Rows from block 7 of a small audio embedding model, named by matrix and row number. Rows with one number belong to one neuron. Each number is 128 + 24 x the weight over its row's rms, rounded and kept within 0 to 255. All counts start at 0.
After each neuron's rows are labels from the 100 clips, of 14848, where the neuron reaches its highest value: "peak on" is the class under the peak. Only what is clearly more common there than usual is listed. The data: two synthetic voices taking turns or overlapping, over music, noise or silence. In brackets: how many of the 100.
# fc1: MLP up (model.blocks.7.mlp.fc1.weight, 640x320), inputs 128-191
# fc2: MLP down (model.blocks.7.mlp.fc2.weight, 320x640, transposed), outputs 128-191

fc1.197 [129 162 135  93 155 137 161 119 116 136 161 134 174 121 143 151 119 135 113 113 110 169 115 171  98 147 116 137 153 134 130 102 136 119 116 108 145 116 123 201 163 113 113 154 117 110 130 105 125 116  85 126 156 145 133 140 110 128 137  94 126 122  98 121]
fc2.197 [128 129 109 139 125  96 134 136 132 134 113  91 148 141 145 151 125 117 114 102 134 151 155 128 116 110 150  99 146 175 107 141 137 123 118 123 132 141 157 144 125 116 112 132 117 158 110 125 130 141 117 163 121 143 118 139 124 109 162 134 144 141 128 133]
peak on: low voice (36)

fc1.357 [187 124 122 111 192 112 129 129 132 138  91 111 124  97 176 148 126 143 138 120 135 144 136 117 121 143  94 108 148 126 152  85 163 136 139 123 133 105 120 142 110 163  73  93 120 117 110 133 158 139 123 102 164 127 138 129 141 149 143 133 133 166 139 141]
fc2.357 [ 95 121 120 134 103 108 123 110 127 139 139 144 171 187 106 132 169 118 158 137 129 129 103 158 146 113 182 138 146 127 137 134 134  92 128 141 118 113 151 126 118  92 147 124  95 125 114 135  73 121 152 131 121 150  92 137 132 118 100 114 106 132 132  77]
peak on: low voice (48)

fc1.366 [101 128 139 115 109 149 156 125  81 128 118 115 167 150 109 106  95 146 141  98 134 170 153 157 101 136 114 141 160 120 161 117 141 101 134  95 132 116 121 165 152 120 146 158 105 125 151 134 122 132  97 150 178 118 122 137 121 156 134  68 110 113 107  81]
fc2.366 [142 142 152 113 152 157 163 111  83  58 128 119 142 131 171  93 104 107 155 160 115 118 133 171 137 126 121 139 152 106 130 101 161 145 183 139  92 140 173 121  92 136 123 115 126 125 151 147 153 132 125 171 169 133  84 140 154 130 147  96 123 110 161 103]
peak on: child-like voice (40)

fc1.596 [ 95 132 163 123 103 169 138 128 138 130 149 102 139 145  95 117 101 125 132 101  86 120 112 127 145 139 116 165 130 137 139 171  93 131 114  96 124 114 137 120 127  99 157 172 112 125 120 135  96 116 150 121 116 149  73 176 124 111 114 133 129  85 106 114]
fc2.596 [139 117  93 125 100 121  99 130 115 139 158 121 126 125 115 192 152 125 151 118 143 119 131 121 157 147 145 123 133 162 111  92 142 124 124 138 117 112 117 115  96 124 139  88 142 141  81 123 108 158 187 100 108 137  74 144 128 150 131 129 148 117 141 131]
peak on: deep voice (36)

fc1.415 [ 85 109 113 119 117 130 165 110  99 139 103 156 159 180 119 113 185 169 140 139 155 110 146 139 126 169 115 121 147 114 146 120 152  71 108 146 142 124 125 126 126 105 147 105 107  97 123 142 147 107 148 119 172  93 125  83 131 155  88 118 111 148 126 123]
fc2.415 [172 119  98 124 117 153 156 124 113 144 112 122 126 121 167 102 124 149 133 124 102 152 141 100  68 131 124 123 132 136 138 146 131 146 103 123 162 101 103  82  95 111  79 143 116 125 114 107 119 124  93 121 126 135 163 147 124 121 114 180 168 153 105 165]
peak on: no speech (95)

fc1.47 [ 93 133 165 117 102 165 153 140 137 131 151 114 151 146 102 118 114 126 122 109  87 122 109 128 146 139 120 167 124 137 145 170  99 131 115  99 123 104 128 121 126  93 173 175 114 122 126 128 105 114 157 125 120 144  71 170 124 115 117 130 126  86 103 120]
fc2.47 [136 116  96 126  98 122  99 134 116 137 157 123 132 130 116 183 156 120 152 120 149 122 128 128 164 146 148 132 139 153 114  89 131 121 132 131 117 113 123 112  93 122 142  82 136 142  77 129 103 163 177 109 114 146  80 145 126 146 121 124 141 111 146 123]
peak on: deep voice (44)

fc1.367 [120 158 131 120 119 140 136 134  94  91 125 113 156 127 109 141 108 120 126 127 131 149 174 147 125  98 145 169 158 137 159 113 148 144 122  85 133 120 141 159 155 120 148 118 107 142 110 131 104 136  98 142 149 147 109 140 138 131 138  61 106 174 136 102]
fc2.367 [145 124 133 125  99 108  88 125 140  98 110 138 115 125 130 133 117 105 101 110 143  92 121 143 151 140 107 168 116  99 124 111 103 129 126 149 114 154 116 125 101 112 142 132 158 101 119 148 157  99 190 103 129 126  86 125 107 149 133 154 122 102 161 120]
peak on: child-like voice (62)

fc1.10 [142 105 136 152 117  97 131 129 143 130  79  95 112 121 117 122 102 130 139 148 145 119 160 112  98 154  91  83 124 124 118 112 138 125  96 128 152 154 126 131 181 137 125 137 134 139 117 180 160 122  90 148 128  99 150 106 136 124 136 148 122 152  54 140]
fc2.10 [162 148 124 131 130  87  85 101 138 130 143 147  85 109 125 129 129 110 138  88 168 107 136 100 133 179 114 106 126 157  86 117 127 161 103 138 150 120  94 116 121 173 119 119 160 171 136 107 155 141 128 128  81 115 121 104 136 143 107 186 145 146 123 114]
peak on: low voice (45)

fc1.92 [ 89 104 150 118 113 141 170 116 108 147 130 133 140 136 121 125 114 129 136 118 140 160 150 160 117 124 117 151 168 143 150 114 154 134 114 107 142 122  99 178 172  97 128 156 102  98 128 124 122 121 103 120 180 132 135 141 104 138 151  94 124 138 112  87]
fc2.92 [109 158 128 157 193 151 130 119  88  78 134 111 122 117 173  65 127 110 135 162 116 133 115 162 158 121 101 158 123  86 123 133 148 143 190 137 122 125 152 108  79 128 129 141 120 135 134 101 118 159 140 154 116 139 128 155 103 104 107 128  95 114 175 102]
peak on: child-like voice (53)

fc1.105 [100 106 153 130 173 122 132 116 125 134 126 130 156 135  92 124 124 114 135 118 149  91 153 145 103 123 124 140 155 131 130 140 136 104 115 113 142 139 124 206 195 139 137 153 100 108 147 147 100 117 142 121 147 108 121 156 125 129 112  65 124 163  99 100]
fc2.105 [ 84 115 128 132 173 158 189 122 110 128 106 132 167 132 100 117 121 134 156 132 112  78 175 135 133 126 101 138 140 105 132 126 149  67 106 149 136 117 130 152 153 100 172 121  88 128 109 108 142 154 106 154 146 121 135 107 124 118 119  96 135 131 130 152]
peak on: child-like voice (48)

fc1.431 [132 107 113  99 108 125 138 155 121 128 130 102 146 124 127 176 115 128 144 141 102 139 115 162  79 155 127 117 193 130 149 109 124 109 118 104 159 105 138 191 188  99 108 124 106 122  78 138 124 139  77 112 164 153 136 167 127 130 141 115 114 123 109 109]
fc2.431 [154 138 124 157 162 129 138 140 142 135 111 121 125 145 106 111 115 113 135 130 109  82 106  73 127 128 120  84 109 142  85 155 139 146  83 145 169 139 107 124 148 155 112 132 110 126 124 130 132 132  95 117 115 119 117 132 109 101 131 191 149 148 104 159]
peak on: low voice (45)

fc1.429 [ 90  78 151 139 143 122 167  76 145 128 123 156 160 146 132 102 124 123 152 132 154 144 131 143 125 172  94 103 136 114 118 130 187 113 158 151 122 145 136 135 133 107 141 164 110 109 149 132 153 133 121 160 162  91 137  75 125 117 110 107  96 108 127  80]
fc2.429 [141 108 115 135 117 123  94 145 109 121 124 116 105 104 130 149 116 139 131 133 150 159 123 157 124  96 137 129 175 155 100 114 118 156 121 114 119 139 135 117 113 124 125 108 138 121  96 123 117 139 138  85 119 157 123 179 127 143 162 141 142 129 125 113]
peak on: low voice (43)

fc1.96 [113 105 120 126 110 137 176 126  87 139 100 141 150 158 123 125 169 183 142 136 150 123 152 137 121 143 101 136 155 109 149 119 167  76 105 133 139 109 134 126 132 106 128 102  96  93 101 143 141 129 138 126 176  96 142  98 112 162 113 118 118 155 122 131]
fc2.96 [147 123 127 112  83 158 166 122 115 135 113 136 146 125 149 107 136 131 131 139 100 166 138 105  69 124 131 132 123 112 145 136 140 122 105 121 157 105 108  77 113  82  86 150 106  94 121 125 129 113  72 125 148 121 180 128 134 129 129 168 164 136 105 161]
peak on: no speech (98)

fc1.356 [125 108 115  94 119 132 136 121 109 137 142 126 130 131 129 160 133 171 149 116 139 155 166 156 100 119 124 169 170 144 105 118 178 112 134  92 148 129 120 184 146  98 123 156 102 107 118 128 113 126 116 119 144 118 118 122  97 138 144  82 117 139  98  84]
fc2.356 [102 186 119 116 180 125  93 145  72 128 118 110 113  96 108 134 135 117 114 117 127 113 147 143 181 119 134 152 184 110 125  75 135 155 131 131  69 177 110 142 115 135 133 130 158 116 165 103  94 101 144 173 137 107 134 120 104 113 138 121 123 129 132  99]
peak on: high voice (35); child-like voice (32)

fc1.166 [179 128 104 118 185 141 160 126 118 104 118 117 145  99 181 153 115 125 117 127 135 172 155 124 116 145  90 120 140 126 147  92 163 131 153 118 121 129  99 129 103 149  72 111 113 123 124 111 143 139 123 118 176 122 141 124 131 172 151 130 139 135 136 137]
fc2.166 [104 110 119 129 100 110 114 117 139 143 125 125 171 178 124 128 156 119 165 160 112 135 103 152 154 112 186 126 137 114 147 124 129  99 136 138 109 103 159 118 103  97 138 105  93 112 106 152  95 123 147 115 126 162  97 160 139 113 100 117 108 131 145  98]
peak on: high voice (47)

fc1.390 [138 114 137 145 110  97 123 127 141 140  69  91 109 121 111 120 108 124 147 147 139 116 159 110  90 153  92  83 130 120 120 111 144 130  93 122 155 148 113 127 183 135 133 138 130 131 115 185 162 126  74 139 131  94 151 116 132 125 123 146 129 158  69 140]
fc2.390 [157 142 130 126 133  83  93 101 143 132 145 146  85 106 126 128 132 110 135  88 171 108 141 101 127 181 118 112 121 163  78 109 131 162 100 138 154 122  88 118 127 174 123 122 165 168 135 112 154 140 130 124  83 103 123 103 135 144 104 185 147 141 120 114]
peak on: low voice (53)

fc1.295 [102  94 114 102 130 109 165 104  91  95 122 175 158 133 125 124 122 109 139 131 166 155 154 163 111 129 114 150 172 111 133 119 149 102 110 127 111 121 149 179 133  90 130 143 122  85 127 132 137 126 132 113 153 102 120  97 119 150 123  94 123 132 110  86]
fc2.295 [115 137 148 130 154 125 125 118 110 145 107 128 171 146 128 126 158 114 108  94 145 131 115 186 140 122 146 145 122  93 139 126 117 128 143 126 104 131 167 133  75 150 145 145  95 115 125 112  95 159 133 135 111 150 117 129  74  84 121 125 109 108 163 113]
peak on: high voice (45)

fc1.506 [ 97 130 119 107 150 165 173 103  96 122 127 142 170 138 143 122 109 143 120 125 139 147 130 177 109 138  96 139 162 120 144 124 145 108 142 113 117 133  98 168 143 116 136 165  87  89 152 112 125 115 121 127 165 107 148 114 110 156 139  86 111 140 109  85]
fc2.506 [139 122 118 130 123  97 105 131 140 147 140 115 128 117 123 167 134 150 132  95 130 147 121 113 111 121 138 101 165 179 117 148 124 145 116 123 142 112 133 122 124 131 122 117 124 125 103 140 130 126 128 112 117 134 134 149 139 130 125 141 143 150 103 137]
peak on: high voice (37); child-like voice (34)

fc1.472 [112 148 102 130 105  96 113 145  98 136 138 131 114 134 100 145 136 153 117 102 158 114 184 136  93 102 165 172 123 169 109 122 118 124  85 131 147 145 104 138 187 140 141 144 138 142 135 145 106  97 114 159 116 100 129 109 108 142 132 123 141 149  64 124]
fc2.472 [137 140 124  92 149 148 151 125 126 106 121 159 116 126 130 113 108 147 108 124 114 133  93 151  82 119  80 117 167  90 146 147 149 128  93 136 154 135 112 141 145 133 116 134 118  79 152  88 141 100  93 116 137  96 163 100 144 137 110 142 128 151  87 107]
peak on: high voice (44); child-like voice (38)

fc1.188 [134 130 139 152 119 100 130 129 143 140  71  92 112 125 114 118 108 134 139 144 143 119 154 107  93 162  90  83 127 117 121 109 137 129  96 124 158 142 114 132 194 134 125 140 136 125 117 184 165 126  79 137 129  96 161 116 132 122 120 144 124 162  65 138]
fc2.188 [157 143 128 127 131  82  88 104 137 131 144 148  86 104 122 130 131 111 134  88 179 105 144 104 129 181 118 111 122 161  80 120 132 155  99 139 149 118  87 122 128 171 119 129 158 165 136 115 152 142 129 134  81 101 128  95 130 144 107 179 148 145 114 118]
peak on: low voice (53)

fc1.544 [143  99 143 121 127 123 170  87 122 115 124 134 152 124 159 150 125 121 151 126 151 188 149 167 104 136 109 165 174 127 133 108 148 117 140 116 126 136 130 162 127  83 100 154 110  95 158 133 140 140  96 131 185 121 141 122 116 136 138  88 112 127 124  87]
fc2.544 [148 129 143 122 161 156 164 143  96 138  99 119 135 146 124 111 102 139 146 119  99 122 174 106 125 111 122 157 144 100 130 135 146 111 149 117 128 130 132 144 151 119  96 123  78 141  92 119 133 130 126 151 149 132 125 126 137 105 103 103 134 110 129 149]
peak on: high voice (39); child-like voice (32)

fc1.509 [109 108 153  91 109 120 154 114 103 111 131 143 156 133 139 100 163 141 143 111 146 173 149 157  81 139 131 168 174 105 150 128 134 118 139 108 141 118 140 178 161 101 120 157 121 120 135 126 132 108 114 121 173 122 132 139 111 141 153  88 118 112 103  98]
fc2.509 [126 145  75 101 140 148 118 116 124 145 142 121 114 129 135 143 137 141 101 128 117 124 105 157 171 109 192 154 115 174 108  93 117 138 138 188  93 156 141 117  81 162 123 114 153 123 100 136 123 107 167 128 118 183 131 119 167 112 159 104 112 125 160 151]
peak on: child-like voice (42)

fc1.262 [127 120 102  99 110 122 122 138 108 128 135 115 155 132 123 186 112 133 146 120 103 156 132 160  88 139 136 123 194 127 141 106 145 114  95 116 154 103 142 177 182  99 113 114 110 117  76 144 123 135  73 113 164 158 128 163 122 138 120 107 115 137 110 110]
fc2.262 [119  96 118 127 139 114 155 113 163 112 115 145 108 139 118 127 110 103 155 138 127  71 111 100 134 117  94  58 108 133 100 159 160 125  95 158 173 151 124 125 148 176 130 119 120 143 115 118 150 155 126 109 111 122 111 128 108 116 105 191 138 138 110 168]
peak on: low voice (45)

fc1.468 [104 111 118 108 142 130 179 129  95 135 140 125 139 136 132 124 120 143 136  96 137 163 185 171  97 138  96 175 174 139 129 120 146 113 107 113 122 147 122 179 144  76 125 171  95 119 134 136 120 123  96 123 168 109 124 109 109 135 125  63 101 124 121  79]
fc2.468 [133 138 155 136 184 132 126 112  83 148 110 134 104 137 162 100 123 140 162 131 130 109 110 166 145  95 111 152 141 115 121 113 137 156 176 121  73 145 134 124 105 120 119 144 136 131 129  99 110 141 171 132 108 159 137 129 160 131 124  87 103 142 161  79]
peak on: high voice (40); child-like voice (35)

fc1.245 [129  89 109 114 111 124 128 144 119 117 145 103 157 112 124 164 104 130 143 121  96 156 128 165  74 138 130 119 191 134 146 110 122 104 107 110 141 126 134 188 197 103 114 119 107 116  78 124 114 130  75 124 147 155 142 149 114 136 136 102 113 113 108 115]
fc2.245 [149 104 117 124 181 120 138 136 140 126 114 118 130 128 107 110 110 140 130 113 114 100 118  93 130 121 116  69 125 159  98 161 138 143  80 149 162 135 125 131 169 157 106 113 130 126 122 109 136 141 107 115 128 142 115 154 111 106 146 196 133 153  98 167]
peak on: low voice (43)

fc1.117 [141 124 130 109 151 154 156  93 116  96 132 184 161 130 154 102 170 104 128 141 164 171 124 145  74 155  82 131 143 101 153 114 154 114 113 141 151 143 109 131 121  87  87 148 124  69 153 101 141 118 114  98 166  96 156 111 152 139 110 132 119 102 115  97]
fc2.117 [ 97 141 133 139 159 123 131 143 132 170 136 155 154 151 126 143 138 121 114  92 136 118 156 134 131 106 189 176  97 154 113 160  90 101 146 142 112 110 122 172 134 147 130 126 132 149 133 128 114 104 126 149 111 126 124  90 115 114 137  92 115 158 132 142]
peak on: high voice (33)

fc1.631 [127 106 117 111 111 120 149 145 126 133 127 100 148 129 122 165 118 141 153 131  99 148 139 149  80 122 125 114 199 136 139 125 139 105 101 102 152 104 142 178 177 107 110 111  98 118  77 153 133 141  79 118 155 162 146 170 130 129 134 115 122 130 110 112]
fc2.631 [147 125 112 131 147 106 126 126 171 128 119 133 115 140 106 108 120 135 121 125 134  97 102  74 122 112 118  77  93 127  89 153 146 147  84 149 163 138 117 102 133 167 120 138 136 148 137 118 133 140 121 126  99 119 116 125 104  96 121 205 152 136 106 176]
peak on: low voice (43)

fc1.354 [105 113 110 105 123 133 170 102  92 112 143 116 141 141 132 122 141 134 155 103 137 141 174 165 132 126 108 171 178 142 138 114 155 123 122 125 116 123 118 164 153  95 134 158  80 101  98 130 115 117 107 152 163 129 122 125 110 150 129  78 107 128 142  98]
fc2.354 [138 119 148 126 158 159 120 176 108  93 158 149 141 110 142 141 148 148 190  85 161 138 165 136 167  89 149 139 135 135 125 113 143  91 178 120  93 147 111 122 126 147 144 162 143 134 161 117 128 105 191 139 132 115 105 162 123 130 152  79 104 122 165 103]
peak on: high voice (35); child-like voice (31)

fc1.46 [141 119 123 133 149 107 119 109  79 150 141 143 120  99 154 126 121 150 137 127 187 160 178 146  92 139 114 138 122 151  83  93 150 108 114 133 143 151 114 152 171 134  86 147 124 150 132 144 133 121  73 143 121 102 168  98 136 148 147 122 129 150 110 112]
fc2.46 [ 98 130 136 117 160 155 191 141 128 118  84 149 147 133 138 105 114 132 120 144 106 138 120 125 104 121  76 115 142  86 157 142 149 111 128 124 136 120 118 152 145 104 108 117 121  87 137 124 137 113  60 115 165 102 208 113 133 119 121 107  99 126 125 111]
peak on: low voice (52)

fc1.559 [186 118 128 121 200 115 134 128 128 131  96 107 120  86 178 159 117 141 139 128 132 150 154 116 121 138 100 106 131 133 148  83 146 149 139 125 129 105 115 129 110 166  72  90 134 115  94 130 162 143 125 100 161 125 140 134 135 150 144 132 138 153 141 144]
fc2.559 [ 96 127 115 123 106 106 114 106 118 143 144 134 173 189 120 137 164 116 147 130 123 130 104 156 152 114 168 147 144 131 135 131 134  92 134 140 112 125 149 121 114  99 140 121  88 133 122 129  68 112 158 130 114 155  86 143 141 113 102 121 107 134 138  90]
peak on: low voice (41)